{"model": "encoder-decoder audio transcriber", "dataset": "short made-up English sentences, spoken by a formant synthesiser in many voices", "hop_length": 160, "spec_augment": true, "encoder_norm": "batchnorm", "encoder_depths": [5, 5, 5], "encoder_widths": [192, 288, 432], "decoder_layers": 6, "decoder_mlp_ratio": 2, "decoder_fused_qkv": false, "learning_rate": 0.00087, "ema_decay": 0.999}
Rows from block 11 of the audio encoder, named by matrix and row number. Rows with one number belong to one channel. Each number is 500 + 50 x the weight over its row's rms, rounded and kept within 0 to 999. All counts start at 0. Numbers have three digits each. After the name is the row's rms in percent of the matrix's.
# convs1: first pointwise conv (encoder.blocks.11.convs.1.weight, 432x432x1), inputs 261-347
# convs3: second pointwise conv (encoder.blocks.11.convs.3.weight, 432x432x1, transposed), outputs 261-347
convs1.108 099:410508530531551498413510453499514542441449435503469518490465525395399417508520530528428360559497454531507419500577474462537483496476541444502483502412545528604553425497566479581481517527503493537534453422480495438463512508534505502462458441481482494554446446613
convs3.108 104:497539502505435470425551493487429553539481537511550508510465461481431595360537525480458464527508561504417599454431555444452500451497501414467568401440526465441489472476542495555547430501610473458496421429536478474419402513481505535481518511511475427436425469559
convs1.109 099:474548571591477485560516510443482513490466470501547454543455536505503476531420523419530576440495415427520460498528512513484480522488497445513538485511551484474431576454522329554436460510587461381615521483513483557527507421567497530544447458569554489539539488538
convs3.109 107:552508457588484449508537547532457522511461525532537446536457401461568462464471561432524539436538509564522416446548553414461527529520540489503521400464467561463461520512555529496473532462478533484476456422545550515525422498417562455483496545546418388584466456498
convs1.110 100:605455432523489609526490426501503451570549427484425424511507543520540549497473396580510595442510523473473469525484485441578563484588483511451536437553408483532554399454523532533540476461446550593534481492617501512472446521521554402520578602549558527524547486482
convs3.110 100:451444416523521444633404526462486383530465435427499367401443415497496492460533462490571503499490420443533517516516532473473557453486443513446553543507584533494553528465555516473529488518540448433470541599553526485463509634485573522518485578522489416573589496478
convs1.111 099:510534564448455474561466479514503503390470498547440602492534514437564479505576492534552443487470497515483521565577550541555589478438436541497448455531453563570500462414558545517524521470504546549396403568493569463482495481580505411578548492465476558504462554515
convs3.111 100:537528473503526553489538576390530506497481554539468570486527516538535431517451482399526584535454569421499540546566433494569494516505418547526579497588623487547490497516480406563498465603521535510500428611591446503544466512511472409539492554461453634552499593517
convs1.112 095:422531474511478474579482559461460481444500442517436441515469449577564487548446495539562473404534590421556507472481428542490516498489469578445481486453544514464459522612458429500441457460509522490516472479397587343471537456461502544533482467570493452468554580634
convs3.112 106:391472476469446504629463502459585477486475494579468496485497556537446478537474537458451573479474653508452413554542439427522504522551460568593484464515473502498496452514455466462476486409539512499496569452463571392468486574447421505490457491534552512335534531430
convs1.113 098:574492482453546489465481524483364501507556482475476530495500508426470462488533535537499602425598521504648509589411554405617544538423522536476495491473470526484512495413517513573442518528488538549560458612524447457484525522510440584489469489524566536519551517504
convs3.113 101:548491539481504533438437569444551595562569442422377588574485535595501519449426481379592556573448557517464584456557505476488488469416511433540539533529487542451461583577451581590455397544444448512602557509503438543471537562464459533466561556424497515436489603547
convs1.114 101:527510423472516557517528448451476509478519544398537485578484496489489539535555429518516584426566486499499450506557500454541457506539394443442527460460526552412487598410504526529474486404527448473541495456442538576455498485455461482546405501498404529513486518517
convs3.114 096:579548591510533465486548446458472575521517543500507502476487593437493536545473467482473533469527449609483591615490508462543465482514531492501505575494477408458429564520457503529381573485585584517588446516519458508477434438600511520592579518482552559459557496542
convs1.115 102:525448546466517429535463448403499564477472477488398619472597468438591438429554543470522514501407514471515536515468481488560404507481587533517570525598416567461424535488578478614505359599598517468465545461506453556531437398473538481503506455533420533504534442477
convs3.115 098:479572508463461445533513524473559639431439372479538466539416544458545536594543454531458432511447461537599558461551453546484534499469565499490413496531526546523565556414542513502466473544497408578424596512475522551558412582581528564501487441484590481550561491443
convs1.116 102:455551446586554456525538493541521507507471451494528462450444546488542548485473462490481520444446496511549417490438544422383457492567516455501554488486443533468577504414455590593602468477491519440544530477497508503547556463571470475443413509555545531493522460530
convs3.116 101:550461492441528530469413515481435469452504499537441442484594471600526506428434536507489498495566519613451588442614470464527554461506489485571507444535431487497552477502527451449481536539530652443483486541589497466449596491493608531421485559503476550481407515576
convs1.117 101:388410585598562526494487501450568499470568436445532542446527447480584515520468608527562533514570509494443549551423522503489490510446519512585470569516535553588519461592401486467513465480482537543541474423445548483581457541549478467533469506514487427382404555433
convs3.117 102:483570521489496561528471442475450581541477530528554530499448540462496530421460496572466387492441505525592507477522452524503471580522524526489423387551561454415491445430408526528513472482545548457472497509618500441585478477499460426489506512528402435521472493442
convs1.118 096:560566554506502397519470504583405408547466449493500515488546460534489498450474524399472532487560467548430473452574557521496603592537420477438513472493526462540514505525492526559520539596429483474432489441593538451460450514479498506593479491494554510524565509430
convs3.118 090:563519469584574547447466517479502560513528574486483496442424437521542507585582510513469565558504451493501570473487490457431430461529469488458509531494539552417500501563446507482548463447515516414507488460472540515466437526583470391479496472436529417506507441517
convs1.119 100:540555514555479442490469437476423558473448485508534566509555497506458546542528486511428509550438467530488564590504443470463493534466391525480485381491577549579497457450556540496396554464581503537521514480464525484536429572468457528467455486536518525476461543524
convs3.119 101:476572490546500488428518606570492500460622454515538529400476393452481509423540440536508532459557546553477463509479508555470517587540550481499446570521545462519489454546543470459517448501451434500482594471473463496517493440483543452526501476495501493482496527525
convs1.120 100:438549474433451548670542510501454518522491576454493505640497435525536548496531490547531442444465470555508560457562470509407569469423437543513504433581502505490598508473500590491504526552465435548505494399527459477415568490470562435533521531425425489445474477507
convs3.120 103:488500551468495506505512585583450543530504462477561392476468560480468488504508550444462439536439509582469497486553462430469491532518463578438517480530555493547552496439569604528518493528502496492503472441548466461601506573420484496483468429486542510467501505492
convs1.121 102:502549585464534543458407477554477559517452550537544411556510464437505482408411471443517559495546493578586575525499462539565538498568520568484484538520432582509468548587424553484450489530484570588506486435567463514540480525428584477590454580489458556536523561489
convs3.121 097:496457442570491532531459373530493431516487560485534497413548424577488439484559383491483462528484401433543505535565425397450552544419464418456436454529427474457490513593473497501469564472545473475387510532435476508424491493445442485432536567543591534403530489490
convs1.122 101:432422551468451464558452583514530435513454471504461504453457494529477517494454451447490596570508537579449412530455509521511504481522432453539509490572447446502447410533479514594570520577463365508514548516538482461552541577413575543498464458523512444484500467521
convs3.122 101:493492543501539506512500498501502472483497542433534613479445519501461447458483481544432456457521569436564444485459470604405449482459536479532472435410587445492395527484404495534467505548454519598487527517480480522552555481487450431467499462520457540474449453440
convs1.123 100:537581558535478593542468533493427575556457550554519547604492467544453507446499463505525587519487446531634535436460525469449481402474481483448400532521526434524504573482462532498474411524352497551455546446460476484512525483417413512562445437495549504507498494453
convs3.123 103:441480540583505496525530548535600562531528535515511428458503470409531500567465449474587416454508511545558503528469478480468543577567541555408558598544531462567629468472601476504588409480556423488571647540509553490505513581509492588496507405447497532499467556531
convs1.124 101:480560513433580448409416503582443432404495604521549521463581544552555493475508532609456483446506522504451425601524488500557594536456388524439499507563586535516463515535478507455583437415429461531482509527439497500498426521439491529495538445532556479527487553514
convs3.124 096:552448490524541528503573466492538578475497423432564523467508455556539523439518527494532571544441464493544477436568531432521430433479495460390494501461517469596431448496441514516453583528546431509555464406547449503565502569558580529451432483580369458565518537510
convs1.125 099:489423486444527576563509563552476474471552473516534572500417497481531463480456567500542415532475476611552508487523423534467406551444554499516455542511558466463532461420445554507536492446502560586454513395573514442542449464437442523502479462497452489555555459514
convs3.125 098:559451565546590522522540487536462537518465609514499458547540349487446428484506428569433487507494508571522428540438488451517487398428555456450469438500457477434433490562443517490501541428495602534479463516497505492473488427513467435410543463532498528475468541502
convs1.126 100:432507438507450562484545477507454479416536410495433523501429544496517524484518487542474661491446521526406575504418572451498549494379541537565423478519400559503500522601536500483417482594534522505573526443452562450505517469617531461419494579464548506471512507460
convs3.126 098:555509500480538448533497524387455516449555546488484512478477507478532456485527535480440481493451439534476523519482552444456525466470495504438578562471520425493439470513362563567429541459453468523569538493468603534448471562507396564476479546560479475503543449474
convs1.127 100:391461478505487507512525550404526476489548529541423487485481544423471468467521445637619506453488517529548573511503401495469510487495475500465571524479478609473456514498545536487528415517524414528515481505454558493457569478500441551459553490436472454578537551496
convs3.127 096:421529498454508540505435549489541568572561557484492457504430573483560600527473497540450518488521511470605554551494483550579460531663494480463481588491441498568547501512446452509516398542548526510447473502572434508569547513492550541534512437430418548512433456466
convs1.128 101:521551493536499412440468520490467563609431513459471590453601536414471558456582436498577485464499477512539544513460543605549467485594491543475501401507397547529517429610433501474464470517454629581481494434544419550493529515447457501450471543466465545455485478467
convs3.128 101:506471524544575497442466500541503533558334623448599524442530481521528530579456555404479351553584502455536541479472470443546530559489479566496463466434459504426495473505541520466489461535519513496558409494475519506536519541459508547506537502567425596497577444435
convs1.129 099:539564562535480575564525509563558486513611497487556476418453377543464432510532579481402444494577448613496469484444533503471484529484532544453462523523484440410467592478522469462449572436524454555460548572509529524515437508545557510494511461456436517459487573572
convs3.129 104:557435465431392504496568596443568553467448417491436432409495475513480506487451461545477567394563456536511456471404487565548564495527451404492557442537506540505446471521535480533561501474534501521467561533511568465479597463441507444537504529527471580444462416542
convs1.130 101:565539496531505515483472429487502527482512497501469418482497480410474428435549451532530461552502556475486562435490542504460491506550454472516484508485470468550477599478497505519477460511585532469508590517512473491421514541457455443566546479430558520482517584475
convs3.130 101:486537504536500382468421501469512537462527394457458566447520486600556520460475550462544452482563502559538524460493581487529561430393445519530491487443480516496463557420456537498460450495587531419496493479449416449577411580542479521513474517564559551486514470500
convs1.131 100:562470381510558592494433448476497484499540406452448577503552568443458439475553583506393558467473493550576521504499507561534519558584488528458418555513518550497526526653448517510522570427495585498438549463547520457467553495424406484503476567498504456451482516461
convs3.131 104:549477524460515529601498380433483435553510456557519498430508441460442528519482452540511619504475488463527468489488563493436440492477548563514559439489531518528507534442505520488544500367494430582577460408471514521458562478517494462446495498549476417477447555520
convs1.132 102:542552451497466416494418440506484421491431444548437457534561381464518524504398505432392430651568544417486480500598584491553394490560487524418497514568567426491458534586472534551466563435539503480384550459534460483417482599493565511463474555422595523426468523506
convs3.132 103:478483536477489523549511570542564556578433485535490488636502520427544489411513509426608495656557515456429566459448555427445421455483506599543547532509465595515512483491485596394502396526544459451554465440450487512492568535458524567511553547492456549508453411549
convs1.133 098:526520428425437555444471492415406487467510443583482493471493570464564408466487503459400433548492530501550466448519479439447500517519456612514518499483487557445508520408553494475539498553466479545622465458491521497512567499508552471489473551587398558488402433543
convs3.133 099:457443523515512571523482523544468496479476574408491567385553509567442566510478534429426511468528438451541481491488418459567604543513508493530475574521477470525448567497567484584615454562519499476536510481503495487400555533424489481399579482448551455494458440521
convs1.134 099:537551600464558443552527555474451549439497514504498559560559441499451477487503416523537495534516475525437414501529479533526419451517436381500511530464546466570565471517469548472449554386484565478497439473463481582492552515494485351586472542451485513519465483463
convs3.134 106:502443539480440456556500541520559486550471467579516577512511567471548430455529462480547521440521535452502448464532477525532484444531529513625464524507480402482486502550463501490526490546538470414495401446538422542542453418480484500388506471507405548420539528443
convs1.135 100:531560507497483499592541490362554468453529511595511487516493393479526542452528629451591525397470534525519473508516527534520481500465504597451486526514527463455517459514505379408387499404538552518495476479363451496457476519479417535484540463468440512419555541469
convs3.135 111:441545536583447482455511518479548511555464491511423454444579511433507487533521496503458433470473488549485518409501506472493513490509444545464431532413592495481490538490550557438515462449469537470432545458559613503459522393518378542502504518499503450506509408560
convs1.136 101:540495456443496447527492572497450479428489423462501498499486489449579437607433465409484525531543454560516475532589510555515475428423455515504491497451499468525447538526546534560447479515501504501542446509480448589369490549481508507422407458492523515518518391461
convs3.136 098:456397492550523579475500578496423425399485522467384436614463423463544627459496521505396515505451456447547479418463577507536441488529580521519492515582490511498486504474487479408534459424608568492487409574550484517511481519451487486590434491500430548511536499394
convs1.137 102:539437630399468408433531474559563549560486512430408561465572540426508537563530499534505579625546491481482551453597427448533549430437620481519455491448458573529471407464467594425463458500519519534535540435536559540593522478422488500538557512469534417412476497460
convs3.137 098:572521555545630490453418436448462531562447449411514458590527508500527495538435460470397427562475511458458557431472553483563485452539489455459441460478510510430446622490485425446491408475421427522419488388454500558431529456503445545485520483544448499456409490513
convs1.138 101:525603409491458572543609458477530506449454494509426460560551506500528511515516485519481422467519486552511471564564563526480505444575507591447491504457440533496507538528511588506424426445448526480404446495541520504446434545532476465527485510534457599436432409500
convs3.138 100:538512519426503571518537435429451484577577475557498526453503546448566521540466542587578500566471443443524443410559538541486490471507394518455438521467532473512445564419447564530502519476518502413502545586462497552449473399486530453496528544460457416510525517613
convs1.139 102:510488469565445543438573564525488387515449463521541531466495463562514547588464511452462468395566518540532529498535508443566536547430424500559449465533489492499364528506438481358442457500474471476429531464467488523562467580420486534511495527495529377551514491486
convs3.139 100:494533531412478447500503465442542536475400425562484586452505498459569472455478533467426438402534472487491536455487456445426511492444449480505470495481526384527519561576540560497453549503537441465397435396455471494569432476457519522511495487452491566484466403532
convs1.140 102:519502579584524539494489563533537520431517519489594455478465637554513516503502475473456400556448465483570452509485470561415480442458470517503454553426516451578554482545465525503424421506509463502459471405463523555501446500460509427461475467528472435480470525534
convs3.140 093:519496481562491507427391460501455432440489449472431510577532512525569521536474562526507490574447544422599524498485589555487396605479507492404421520557549566531390574581498484544458524507473503571516453454432421496523576380571535470497575520487470520495420525443
convs1.141 100:582483468463544427455536409549558556447531451539546557391522459454509396491473431477491409456483481444511548476416496549434564525508561470438584495616446429569513429485477593481428495488390524456523505485536577495458467482542396511438457462531479444489538488484
convs3.141 097:484524500505453508533521531517567469479451442460466477522428499551565439466455386365423497440489583501447523516484576504513547570433421400491442524573534527410481472522468469560539433530522448525559526487635444418495521425555411530435527428497550488509433444490
convs1.142 099:480537515585541583456608564537572445548488573561495483518489476452450466524575452475582507531503508428573466530559526472544481469530524442424548506474492459471435502472503561437411510472542458524365623550550439494456553485448492570445512574416389534554475461402
convs3.142 093:538488525447508469489467503498518518403538490513492562597490567458466482492519454439539586455509547450529478550517482597522481509458511453490526488515538450534573577439425531474445481551475451587527485451548533524500474580510564479493443434458442529593522459446
convs1.143 097:458520487457588489554444473439543523478512423385500413462513530557449447496514536561481507569483513557528466562452415462545486475537490456515491449474420473482504555520461430413399437447517506472472556492403548479447488448480535537474455513543513503572390439488
convs3.143 101:484647445569466580451551494557566533522457577545544469493486438511477510461520566434471449612566455537553628587626460501642417440575472448455494510561413598478504492546544538536469511511513568525532459487534496494422495435541470467565481477631482416440427424500
convs1.144 096:496449490540528415470508547513451513449463525515544456510445497577579493483516495491563572576448540429548448540473413432559542424453420509479380442504535547505531454469489526509524437452500544484507458423574541435453407471445507541609435512495539573557530388583
convs3.144 101:489436569537405497598363462474572444489535568542517516487538506549575504485509505496555546499496532491421474493512502512404379531492432539550447518562510575476566485458575528477407551413430501466452567504412484502479613523492521404435542511539475524435433492448
convs1.145 098:474530448515487512512562472546550448460502476488546413487427481468435488495543461508580427540473536381462526482555518503464467513472434418488446602457487513534393442496585466564433473518653465455393460516557568536453479493451531417551531536543539562459500531474
convs3.145 107:562508460468456530520524504511440590415547406526544495580565494475448490475424424508438546494391538525453517535506448490488415602498503473414490540504528483593498504487588477550535451424407475520563491449542490537504504472476588495428471454528506461566512576499
convs1.146 104:466549502520487517503411549460537435457516438461493467566397427605492500506428537490555530453397494526532435490528470514551440495531469511528489436511561366568537542558437435446469506484615433453463485452463476488462467515445527540509411424542452541516460511529
convs3.146 099:515412537472559536554411542520496462488519499435547390523570467504463541532492471460636433576500500375479431442480461507480441548544523505488544496492542525559374512445549618531623538505547565483518518492455506514459565611326460467529421531538452519447518446491
convs1.147 103:508460457527475433474527405523584481434523475432419594461493509499544577482537517638473543519469584523438596541477437422417425588520512460578504509433488506540494497557575585470486593475514474540477474448460538440441416489446469557536508548534508539409434529577
convs3.147 103:520441501488445538542485446528539395453559495495461479596429515544452491500462548478470480509529489415475466539410458549557494494551527509459566510520429429500454495474492501494537464501513563504451462544430555552547463564487537511486505517526499595513475460455
convs1.148 104:527480504524483508434522478456520513444479577493536551504575423589546529507523528474548506465488552527502471429427487453465485491504531482484497499451424602526435540573506500443430542535561427447526437530495532503603512511478557434477437555504493463503591473457
convs3.148 099:490536506496492515506526522507529464515457488471552548452567539522556464546502534479469556481590530478607449541480533493529566594464590475490486479595506411509487458543583469445551479500508539554481573535531448538485608438480463494551527499549562456531482499561
convs1.149 096:512505425576557561542519511493557427554539520509520498491491484476482542397437556594499486483546518483538498432470468605494455488509411508495495495511536535514433513474511562587557535468421459481491535487562443549510530526462478573392428522521466500557540412496
convs3.149 096:472477545489530525522479457490505530487553436469457538469510566525553483531518393502377468487439467511576443484508528438567511480512464528580512470477485539389546506486487436475450489513519591489491427490477430438537493447526521598445455468477514587468449551502
convs1.150 101:539514495426468450510459448492482517457506504513484507413545466467529434549553455488572511551506503475530545501595543457535504492584468567481519605438507447490410513436430422410398423539485449561504412395527505487553397578490452515544468530467518495497479530531
convs3.150 092:512491527555413533482521517457428592432553510571503458598457455521507551390468444558434466513426467527532422509519519406544470363546476507382533461574477557516499512555453396554428512436505525436489511583472459458533432396483557428407485485564442432463378482450
convs1.151 101:471481467530526508459500500543537532526485572546586488478543561545547430515478482532474448464556566531450516463518405521578491438467476548545491477503499496486480489518467436490387548470409461488458480539435528436522563527472462462520403489550505477545451496540
convs3.151 096:503523488465524490464464494619557517469458497522517519530489523403546491510685446549521520481515531424523564515508422531471464498461508569641433523479447486537638501554580553458511445498467411637464513479504604434496533534477568515485521494487481479527513485529
convs1.152 101:571562511470536438510562477539522515548472455567459486429543457574503513618545407449478484526572465502500488530499522549471438523478381421514453597530559473524546446504490505531422543472406517510466498534539546494458450497446405449501588514441509498454552526511
convs3.152 101:529471481476494527534465450498479504499495505513442466520527548571597490487539507490427382531606543481604495500440459569444512528503423596561468486541493586472449564480488537500487448468430521452436500507509462494534493518525445461496495461543421454494479533386
convs1.153 101:611525550451534524460649511548519523546399462571442520514502483482578568580574527556474622424458506587508514432415496398554478525431481376483487520450562603568473481500544462439518523460478475527560435542587427505481581458535457517524530457525464516501536523500
convs3.153 113:533521466429493515484533535468411523504421481514488627527532467539576493491455507535413486478608473536495489442478512524539515501522546485525500476539464494479474483498558497479606475427447543433415421506501528511571511527551503480500515578390495436507588551501
convs1.154 100:583547447512393501554505531584462427537437519494479507531560582552457479507547514554538474557464477574458476439565581421524471467539517477426548462431510542518440564518655474446515491508410546469512484430577545487491550484447499553440508430472406597473500563484
convs3.154 104:537469556544528502507574496446554453516519461429462464597462498546414529468430480559452468517551512550484526550426435531570577426517526529512600495477537505444464598505488512496494550466538559552560473407441431532462455517505489536469491602500457398552517476478
convs1.155 098:475504511458489488527531541543552518508584417521458356471470448418543513457527565549576465535498505545527436499475460643492482545533464490432446505526495547465451594563484533431492591518590568473499476552451491471504483548584502548452440570552476568517433467512
convs3.155 096:432539478512481510510465597605520548496548545623523474542456481432511581559537501549588566518438535511468444395455527494549484405498546555464525534541406441514490438453487573528528473533554568443524481596547550416533444498476489540501510527493648468442520504506
convs1.156 099:442522538501530513521517518486465498446536512446407401429516554487543478472504592521456439530429528593599496441584516497458488432495513583507417488632525621554529422500444469544458484414562492430470581549428494510539443484592591427420498570558537459501446481495
convs3.156 100:561505542478509533465467487546485600385507433441424509446532541588573506491500530446560540567446450547584565467508436540585468527583436542463435578514514529535483485528453461548439530455399432453485575421558525507495496424577467461542532356534448523554488476397
convs1.157 098:525537505506446556443473586505459519518441397519503384462476561502495467627513435447500512467590538504420508509463459463448486484481530476509549488527474473423460543558540540553543581451450528529421520498482516480503422507495466547514496452476461543502430558561
convs3.157 101:504520472541446584563542581491509422458522508468440440554403548530579487397445444581523631494503592559463426396478513466523520385556579463481515513603507514607462511551520460575456410514558484537465580537563549555556515536582508545506558534522440489455442501578
convs1.158 101:557584469493459595445596474483468573433467492468514410508536423596421530496457492382374446420476481471458661485461504496426612434481550540489512557484460507528468513520438440454564455439410583565545521491547541538505475446602465597517538534535484465585492569456
convs3.158 101:508587561543504393377556419515528523477482475562495506480415546509508416496444502524540528472541485569467505504483397539461509536523510476616445485526375514473415480561439526484407498453513437398489514413526463467424377458468449437398473471487512450488454426470
convs1.159 098:516429499581441487513545437516494472510533603478526563596472452572544496447475490356465426430468467565515395566543495521573479503520443494501477448473513598527521432467512536516526498432529438428586562509492490470508508534566543406516412462542526572438430472458
convs3.159 100:504574520566395374578516501606510588472471512521488622469480452494625452418564524488601420455472444539522439453508515373532445566362416454400448548522468508509576441524517538551435425516447455467503542483539511497528472527552529450563475452418453585485491446484
convs1.160 099:454564465569539465456562411467544468511427437483519496465484545479401517476555547519561501537607436399485530410481528555533458446466564473533505551484481515505501519439511530504514473469490537597616544529539451518479539486527500405581597560534396434475455488499
convs3.160 098:479374473468531535442444484466467568506549426543479438486481513455553422444514541527575470501466518462549495473469577513443457456481406516464510384558538471448435528575544491499364412566459528470451471462561406535415482470496588475525520533502389512546444441514
convs1.161 101:529582454513554452516455577500583477409448526523537492454418485580507462568518510438474534537556537533564511535477428475502466574518439408499431494494446461466535538531495450501560438483465489456487482387619572487484469474483460481568425512535560474499525455543
convs3.161 094:473477496463503448491451476572519510568528581553489518481458572417560486454480444442472536552522508471415427530517546513468490538488535443515478548472541499596527489398537461444482492434507541558566534496444506605538578460509516529458499536478435541449496579490
convs1.162 102:483550523584437403414498516422415460513376557543579525420409495608442479491498401390437507508538535495459463570416459472490610539496479423444528526438543420532506509533521446466501450437515412450466589513521569550473430467467577473404473587490494389439501476590
convs3.162 101:496496457445436549497475391543460478500510482520503492569514518448478461484508421492463444470447526445552464551526484560552453446561479398503554541463470461414492517468464545532565497385471534475423507489497457436514530532517483594495513416548464522384533446461
convs1.163 102:478419419540487499527491566490459457493481496488603494428435569469584525566416523514489513490454588421493527554552436453475584534597561481540442499623471509472518437446461502371571494496529443524506460461445567558429495577499509501566565545439515482430523567490
convs3.163 102:505458470520508500545430462565541532444471461523506535477445454486445529422494514400534585553469516466502584491496509500476532512488557533551440539517561528482545541477513503468565523537534529442455542562451495510469509495504519534484517452555638508495530514590
convs1.164 101:506594453572593573462475482493498474485535541522572482571499488400509414523477472452523543457498379480607485450543470459462511517523455518584462395536523531577510541455525473505501412621480470540560555434451546529513406532563544548531449495573536393405530437471
convs3.164 101:465485461424520556554460445502452535371503481500547532410509486544411473421549479451528638461595440544603451571532462448547591454501522557561497469515561437478491523569515474539514531512492498479463510519588509560467469436467436488456400454513453467562480543461
convs1.165 101:481517514454441609546433530409424491473444474499459539550502515575543428458528618597473568503443509489451482520476546450492505443582535465496418484416537572508533420465509582473486493489474450486448525463487551525491510549462528501565511521404512482517547478507
convs3.165 099:534443424524453387544459454447551484494574502494525527571504527503531527493465540450595468503583525492489456470559529459525565424514513540484427506519445580510459536528597539525534423542580526404559440470564472494560523540544451541588496475512564551455506493513
convs1.166 104:484576454500507498523399597475427424486548578599470514476458472490540465445466499449523496422627525581596539527514535517520435469575501570495522442578558534453502561596496516434478509507574435421544554551427516553441542434371476429466476491421475495406508566468
convs3.166 098:567589531542472564585494538490608472515434476551506430518536553407422456499492561388475492391475507519552581427455473430466509528486462480534496447523545478495455503514567474564431427538476514471487513467532537553406547425568474583522524572547489524453515552527
convs1.167 103:663559481531436538437538489503472506469506596504414480505449456492402534507513414463545477419459636459599502537422531566448522493462521446445449490421586516515488526494432444482467473564494488436498490436451442475537458533447491415544382614518531498425467566513
convs3.167 103:507481506495524520488536442514472471517546528499396603540548508501490524559484473501475536480529571559519522579430569497535496476460493527383464544480455491410561517514572425537443440510507531505430405470533472490499552343456494471470501451444528479472380515504
convs1.168 097:503485541443453405477591514571467429557427418487557483502404433519370528548540419458437479499572388462473475481456432487455575495547466505525527488471486559562551495542478548550509457607557463566453475472438510498498503523602448547590498551495478549522551504424
convs3.168 087:521581537474440481528412528450482440513537496602475438476384536513503483522462488427447569516536556542552492596511544555498584490485538452542541497590559479449571591461538526464558443500541521509510440540587438541449515553499532479534583537543553451462489492563
convs1.169 101:488463421518418492458569496575505444452539472493567459481463453546557516537455489444442467539533591433495527480622455430592447538457531571549449517464524537454518507466591462467583448492484443452469459506515426449545541517546470584523462472459503513592572491509
convs3.169 101:497516606504446568499486507563452593494557518467442455455521445561475547644480584474551569542474501564494528492533491570495446483546523500577450538435524448522470497523403563507462529468483521446510533446551415448485547451515472512515526538491522555461471562484
convs1.170 101:405500495411487571502410499452445445426588506452509524478498532484400537527516560510454487467608493517504578584470503495538430537493502504498554502562549470465461465530454497513444495526558462540497492570464620479515533572509586587531433462511509480609589525525
convs3.170 099:502429515474518555427601519597479522573448515517606587426567544453459531548522438517506567453583453499535500470431503513522449507584511462567450481467513364494432522515521466514395544482495561468503508472474460457479564574476539475402506494590502505395580569586
convs1.171 096:456449555625486498521525454479494431569584588501417515499552479453415487437477490481483487422516498440545521581506498540469585397500598534537483425416523415429566504477464541483515481580447538544507549487458524615526540512459513450401522467518456486525522481442
convs3.171 098:472536496529469393536455440515622495574594516453602544545439459454522451527544508471550434597458423550458579464600492491534540558482448527446472536483502517489596520514400551425508465495593496455578498536577536548540568560496525560451483532536464520521545567493
convs1.172 102:495491512482606477437525435479494475552536462517498549530572393555543425496452430519539514570504631497594532404558500512511442529536541517546528447446548534505579409518425469484509471524529512502440474478563542393593533538500561439543583463454516454513441520627
convs3.172 097:572604482532528573494482496497453483580537494492532509487526482522594470554569588512495467477460475435542473556540526530547501503481449485480537519520533464449430546443463466455384519456466497464552480529493459448480519441453462449543500558485448570523506508596
convs1.173 099:554552574576437456511611514466522503538463498456530572523561427563431515475529532496440412505551465523507562456645524493448621490517403559475423539473484476517466466434490422496508437556472550622485416581441422503449457498573354437458520462496482533616575455529
convs3.173 102:513500435413464476493477428524472573458495515456394493454499450513470481630434426548528489453462488369521377458501508527551504489458433452464471423441488478414520558550453532521417507458493472526496531484546476519534482397525513567396482430474428398560497453527
convs1.174 103:556501566433488523408527575479430573558429440519511516504555502520561541565537484508392490445509498589465535564388595468496627589582465444512537596521551423429404521547516553473466575557556478564439550433504488512469551526503535428472457552486438518453515452573
convs3.174 100:538486536477563510504487528570533536558598534434519457518580499521485462515409508475489575496508534554407560520475491492514583510482606463499612588532553488476571448555477463527548537503471499567504495537496503515448500490438543473460528453418617521459455616406
convs1.175 097:553558581494527442436537440595567453573538566516480585491539416509482501539453512504461444548442479580437548498508582387531539489532527465473563458491434496535446479425507511487500479531481451473556465520476579516589480528410571402509555434478559546556421517469
convs3.175 102:468562551507562544470555507595527557555470554514515533442420480502509481536478461479483458550544540467448493464596434537551605578523487539544515486551501471570363499480532550460407560410473410552534558528466487430500469526492594474487514436592465455561517516464
convs1.176 101:491554528428668520553547472582457499468465572512600518544544472498489521457401618560411553510539543541535552432503478461586391535461433493513604483436502485464457480466488515536539539390476478517518457559519397490452468529576458500491541513472488453571465533513
convs3.176 100:449425457465511374510431510406533429445357385525570403456506603498496437485436591609560519412542473505407514523500483529523549496418457454472531457440584470505551521501414458578456502485447530392561472512430562497526540480534569566550491569568443569553523501448
convs1.177 099:426481469505445571426530495400437464526522516442434567542455546445570513461474559557592525487500473488470492562503429572553494457495516554485591421520554460489544412427493517500531532442531440447539541537442500519469486473487456393493460435461483517541494530470
convs3.177 100:453426460475446407502561486534431491515474516510387422549496445514554510564540526559438575505515551523520513579540498584554566580484522547538571569505528503500462498482557460518493587511466476512504533502535458522509475558526468444512583495541561472545426369524
convs1.178 097:578409564545507479523559423525607513495492586474454443420476566485451506495470523623557489595507595444544552435494479464490478496477554501480500523455523533524453429509466553442449512571497528571511528502537509492462490554502447531566454522521490511523454442455
convs3.178 106:549437555539598441437532413439427488512571469520479512499470445591514488513487504492558587562493462426485525573507540466409434440533477483413546428451445476532492445509461507525439533526508576447544579447525546427506533528453544440482477527513480396526404408514
convs1.179 099:432517467476560617594532468514506558416478486515491429507486555490491421471371485528484419516486526518530498514510499569530505528509508507468570478548533604423494578523561428501553484544432445460549588571515449513497536382468505525456526554562534492400508539497
convs3.179 098:404468532480524418532477499461549465567440469463551547499463475460495525417481535472520485520503484535446504540492534471508412473404536531462438556424439561450476542502560479511465423527487387455539464428502464416495540521529525520425516462437562536385552554402
convs1.180 100:474514474460553495440587529418533490541549596492436427533468520514550473460568489579591615464463491520499558464563457567449535493607571472527454547481476603540507428539491514470480495464520571508515486573533484544473570507532493553502509583439503523529591455534
convs3.180 095:535445540392626518504495465458442453441436499489395554423457553554424452519492540567553504466493425488488506534530534597473479356419461476492484421525573501424390441413484529456450554517534531511456538452500534495514423516521418415496524523478472536600404482499
convs1.181 103:458528507534414484586482494429555506455435483555415586537512411539561444529509512418509399547580534523545462514542484399477521456545476488426475517571492468448478424520428450573505508472441469385404492550440504525408506511460493485486518486384555457498541480462
convs3.181 105:538521570508537504581490581441486420533482517533505441532536464487448417637497523512425561490501492485512526481559520482452532554530502399497483438480495454492477503598469527432476581547385537541456505461399459524391517397479561598575481605425495505490488526486